From a checkpoint of a small multi-label image tagger: depths [4, 9, 4].
Rows from block 5, named by matrix and row number. Each number is 500 + 40 x the weight over its row's rms, rounded and kept within 0 to 999. All counts start at 0. Numbers have three digits each. After the name is the row's rms in percent of the matrix's.
# mid10: scale 2 3x3 conv (model.blocks.5.mid.1.0.weight, 48x48x3x3), inputs 12-23, a 3x3 kernel for each
mid10.0 096:547474480560476452476401415461511501440458538485512533538531441528547468524519518493433436525515481530488455495463455517460475595488426504446505468536491493512469506498578502435480535566514543456505505513476474495495456492538470473516560461482506512496521508484495488480489491506524406437470474530497484452486513490526514502
mid10.1 098:448526466500508409511431449546496489512493503512553507498481541482484523521504483481545393502470462520479496468444449452488442499520523567526561567483525501474590544567481529482489463468552548504478492468567482505472517499519504456463444443495489525507471455486515473487502474464486578500468501456544505432542460440483512532
mid10.2 104:491460488446505522406462471560523495493512423507480462489444427454471491470474483481507478482553451478506443474508493504475474561542436529496537568556586475503456493504599478524500470473485481465473516543460491484473505448563486461481457483494453480482448441438479480441476457505477451553489528569516462474480518481521516522
mid10.3 101:561568550471511577523480516458465498455448497499495492477476531469522538537543558511429424458510507411528526515500505545490493460608648535532612499479566497466590520467533478539475439457426479523517510471492518508474510518458529545494488439443477514515541519513572557548514484490467501509489503540501463436497530458486498465
mid10.4 103:518488481538456533560488518487485515481506501466490475521493535534509504526493510494493503469474578565455499460452532535517553491546522441437469461445526498601518454477478458528536484589565583502504539479475478474493483494500446513481458478540567523540552537518531511474458483517486521468520542517466538498475516505444545462
mid10.5 096:491512470487473489453492519509502474515478498483444468437486502502513491535527488535460535484450574514537548507407450515497576434476539433461540513481546490517573566481528505465549462423458521524490471486470493464561538500460461475404531528425412446465448464464482441482500426424476431451505500499451495442508494584550461471
mid10.6 102:596491528510455536451412473492492504492523439510503463444515530459495549500532518505481569542457561509484594560480515486432559511560609401470453435460440483477514484487435475396456462509491535523533498480487506505498471500472456435496456469430525525513477474472511504499492488465468477488501484485442432453521538490538502530
mid10.7 103:501539506478529549453449515475547504523467509508492467454489491450556509506512508542460449527504479486569541554532432524527494510587594468482464453519528463481482518524515448541546506489495432537545493524535529497477509569544507499454526428379397471551466448525533486478537495524493460476482468476473408458439494439487544455
mid10.8 098:581545530563555542487419483450485488467521507482497554481521487478494463477452424527522535494531463486531434466501550476509503531514506425432479479486507494478515547490442526497470459450564535508483463410479465445442530509486526483507539499439506510480481472452466459456531504512522479561555500506446480475513501490483560548
mid10.9 092:545511470584520450556534485463465536516423453492508501496496500460444486480504583461518515495538527525463459444482547542540516541389554515427486500503507561445500500478440489521426472489438474463465541511501504499439543542497498477507523505497464475511492516477485488457527561509484498532405416508496454495462457479537543574
mid10.10 100:510525486444468513417411529458461539527448542470480510440493572478493527510527516619455553459460567512500503424455475541490487467462509434548599438571510464484518520464556549530531517519528550569469481510440469513485549517492537546489537496491498526487462478478478474485530483438523506483505493433543431435510578586509511521
mid10.11 102:473540503430472521520507481534472445532511472478461444488482539532467513459455529501549540537523476587577515445498483505464505535483531498455484506513486505498537520489445513477451520437469506569504516459516556543542570506477502469446454412390539553504538500504563596527537515439531569566523492488472482464492421493503475498
mid10.12 096:507515571510484520508545516522504470500493455506468433587512540522474526491511522458403509512578507534511467509516558460493490478482513618471497522451470570512495501501470533529456469485516464478455497502476450498494525475489542533435508498463473476468447481508479481496506449483513480515508492515483423456536470490476510494
mid10.13 098:482458451547509444558454433545474527543485487465499540471472472459475503498532512505485490544487458524498429523526482469460423426435395517442456531470506547464501489480502548503555552498568487493529524559515521522443531490501546543498591529505455471473491481491504495518528487463512494458504478476456436506487486511468505496
mid10.14 101:507517496494524475518488501471523542472522553499503479479470489512520514462542493508459522440455481472502499525500491510369417507454516561496456497495495433439536526523424489534460498433530528534543488470502477504541507455456476539468426502476491491514467503528424468497405446503459454510505504519460488534495468479481470560
mid10.15 095:471509555466482506467476469524446478516502505579506528486499491477530478483497479480494481487441530526564517450433462470513535479495466491492573435485557409428471488424478481483552493494522495503488503471534561512601461504497535520596487498641538504510498442481511499517411456428491520468457550548447446464479467496538598547
mid10.16 108:557521491500440438486512497455442527436465483507494560542591492517490441425444491525511502529461469550577539505447502495470419550462526563551533555506499497496511437398518538459545534515509577553460532423446503516473460453461471444501504550496570517455562502498556515509511453568481477552515534497434425545488572419539501449
mid10.17 098:505467488506469448469474445501475528493494547499568530511513491487500485484467458499523517508479504501467458478504602492460519447431469579487445546473445512423458463483521583508531543438461496500471485500464484527514453477473507480477473484415469440463475472459485496501446428561432543519500517429458583604560526526417463459
mid10.18 099:446500534477452495497536550476531493531483439509499432472487480499495495499573527558490447519548505555540488544463457480504513437550506433474396413479538453535522477463500486492513474509511494497521510506507487468435477529498507505439506475439426464520466502522474482465481502512484453461498449495466484452449455508496486553
mid10.19 100:468461481426453416461486450505463528515513541593535504484485498471464471483460428471496490477461549473458557526430397483484498423444521534534467516518475462520505458522474467527499473543477562480507450460496436491477517495473535541486527466522472470450438438443447464461476496532527523536458428529459556433545557532535558483
mid10.20 103:503537475467498478460500533470522527517520460532492457495497428503483455546521484467478526538490580544543508449492558496498571467497550535533514473456522491468459491529478505502527471486454531492494484492466479503461478502394509515467534522478476462468461487448463491472512555463507488436477486518420524515417532566464495479
mid10.21 105:451474466494499438508500442521525444455477479499508581503476494441467490482466467555594555536443397463478500468501518530442482520536450440548499508516523509502418515496520495494546483580579514538560498475466539528525510479420448505476506528480527492463558525461547575500468479487511552543453463460493586543470470453436493516
mid10.22 100:581563541503516511481558570470473477465451477490469496457509532468566545530517569500513489449548463479510612497489515493500488534492552475483505439544545482550608470493512514459507475437498557520445526480436493577497599520555524512480479444466516495453490506464469499469531429452521475465477461482495496507478527474456445434
mid10.23 101:458523477499531498447418512506543550478504572510403472508511472488563529501530517506567480467461457453445539463468481478545541455441584547512460517558489461502564566486451443492466564455489478540467534574497490538496521485477488509501410402503559552518578564497517503505509452511471543542470548452506444534516465501540550517
mid10.24 101:501485523532467471533463430498547562477507575446476512540482483542565512504504538542513539536514513473523546563397446494486428518515476449457429560486433474486435483453411528518469439482432474468525555519538540573500510463473524494461514507458487493491523521513511543514550546529520483486506471500516597559485490513461493514
mid10.25 100:534513513522472526515430476454515546437488530476468494487524492551545485522541502543555500437462492416542592503556506464516522375507673461469529469502502504484529456506465488480462428482467521460496541448491525495439520435507517434449493428468519487468547483462552526491462473561499492507473431485462542430468480472476542485
mid10.26 103:494488460462490481432515531484459486461484556559520524525533550454462551442475497413452430444509556452519545441514508475528534488500559493534539543450502424410447558579510493590513507550521488515474497552497500549522506507484532485487534607551506463487492501514496541547501513492483482432587505503535438437496523477492536463
mid10.27 097:501546542466494557541518510490479498522513509535507535506536495493508554505458516516479567455485516557481529426514423443477416496522526447504481456485463426455411483500471518542490461497478492498547424482514475476485449492492481482503488503469476496537476470509508489506482545446490524483518483541474460435505572505530539507
mid10.28 099:538533558579606563536564487531474468469548553454491538512443496488399465511487430501472452566502520496462453543491448604495452479497444509529497523480485552509494498488493538510491466478440475456473523487489506469444515478512537505555506425469497462491491461483466447465509533561558527490523514516528491443529490463530482512
mid10.29 100:594551446446451444457452483501451523493430488535507509428516489469492479523493503558521500466421497477454471521519463436471520505519536558519530468427514477463520521497490421460526555498437463541525482464434500473482446512488472542506505500534518533515505499503501492512486511473476571452525564533499507505556579594475447481
mid10.30 096:511487486482509494506511519537526499490512477521483496504487512501549497513449444472469465436454466466518464435512560460539606536520446464501504487562598460497480476541533494540566466590515514550533553585523509572551490495487513471479449504568597581581590614541474492499501542502515478476503525497497430426485495502477516536
mid10.31 100:501455460512475470478504564512483558448516469522532474499494516490550539474481514543537509477441554464487594560512461518459555491508641520511474545502506500531541533497492518426481473469498521451455529505527493533532524447538569470478508482513517495479547537504525535553448502525478501462519544510436448544525477459497483479
mid10.32 103:491484466514499463499495499553511437524533444472470412568551518563489483509496509400556508530515471574473431455520538543559434575479435546457548532546432611539555462467517540516493520496517521461502493498516487510536448473546466507610511547527532516486506504483513492505468472474499550528524506491516542450523541557495445431
mid10.33 096:422512514520503558503524533516464546541495532487469481480438479481467487466462526508505508535485483483507503546498567505457480440458429467523524508545554518522534437462459461442413495471464509545543545495576521573475541490486576529480558537516506601584545609594548583529567590515577645595558570528466485433432482431460478474
mid10.34 095:472465502450509482541464453461472496527465520558532584560553461565543504480457487476499501473476487524479546483526501544540443559510422490525429550546486506515453531527449522611504479525429527509491488500507480525504532484543516519520490577568519490498504468465537508475538494547496482495491475484506412483533553498501524447
mid10.35 102:495449464516535505452476562590552499504488550470499568559472511542517513550525561435584501504491428491486505478564488419476541505423468429540548441530613474472470475503515485482470529526481508463497486527475514510522494482521513474530530544519506469470480517489528546552514476447509476522585519563574555566539483421459526538
mid10.36 103:458506476414509506455422470515534513560506482552511474540452460530485523547485533511446550547479459494475438500502560501436392483529514464481479506453465598580552525542533563486446492500465515486473469484500422487495496476543485457499472513448488495456475482469480475486512482518526495483449528529542505472514552535446429449
mid10.37 108:494442487520470497600563467464510486498465465517517542506472467517500496501460497546451513533512522536551485446493467430453497493509511462511438504521461524505489519465482529504503492479495495475505505532499482455472541519514480520493458469531506508545540545511523470472515519471511513473513502526490481562498444532522484513
mid10.38 098:436532480472543488534522491515503506576491473508554564537539511492490573478497545510534538476475490497493528521484408503447434509498487513486506506526526593566516500471452487496504501550567452467463477546488495478482536546520514505482490503473515531519473487506464483480526449469514450484491434490476488496513450465495535567
mid10.39 098:515529513501519498500490533503494471517515487529534473555550479566506475546513570481456529480545511478562497547470521528512441465528517458511538499544542490493563473489569487509460486508549545470502528509514501481494497437540482494539507597566504494512509474507494493543436500487429510525525508448493564499554490508501508573
mid10.40 097:448474475474486461507485455555563520556548520505547536524491540505569551484520485519493482537510503567528488498420499509445493488478480480498473443498558513494480517482451505474517541502470481498453499519494564523524440515468413474485527525511558540564578549488589557551499517536527430456506448531532552550500507589519519606
mid10.41 102:541502532543567490534495494495538546486483544504487477461485428453479487469501475504471542497504477516441461492563499485593508509465515497502400504496403499435482424415483478506483496464468494493529470544536487511524503519427478494446503509468517546564526635647532608624580619513603580569525562495469491478500474538474508492
mid10.42 102:526550543540503539542497533473492598470454509437470456474518517475511548476417508559510521535469460562558598523481517484460553494488582516505585512491479467488514486492434495477477458473504496502473481492501481528516531497457493494498463503554476483491505498500514512507499468451488530553526541531552487547530500533520434479
mid10.43 100:506515505482479503545518467481438474520503511451494538553498534501469475488497466530507477503524438547483442511552465582568434506431485495506506571493466570517454522551507490571487480459459475492492498486577492524571528507509549525500542550469500465488463481520501524526443509511511532522489545452589500510506484493435458511
mid10.44 099:520522468471493468483479510518552461528573551496521479419461466500573523510520476435480512467553437475529507524470482473481469521596502435524436470511539472563540490514443507485516464494538541563594529494567487465473492504517508493489517518547541546504505449471511488498499558514477453457510479514493455495494539469489492486
mid10.45 097:499467506509488543472522563447479453580550489503484455520545546497489554454471482461402459504467528566546488523426511516403455505489494540526537485530491436443495466509489491525521499529582554493480508495578477429600442464500506564561493609609507480477459517518470490550489470497485512503473526498392488455473588524520526542
mid10.46 103:464473474475490484507558591481496489538537457452490451480499536511507525520510574547505487475493544487555524464464525509402511516446499536517521556475443505476554484433500491407494512541470502498516477491566513515579516499503450502518471499494465477484482507607522527609472473500506556506451501447488541527457533485516517506
mid10.47 101:557486449491514493424486500470501517489487494541458477516535516471504530505458462462432586520456553480465467491464556459470511459468532509540603472460495428486455504443493514441457481534469540420486482507508478489444547518500545507483476424513479487490492514489495474492486464498535466500490503580418525538391482599497485562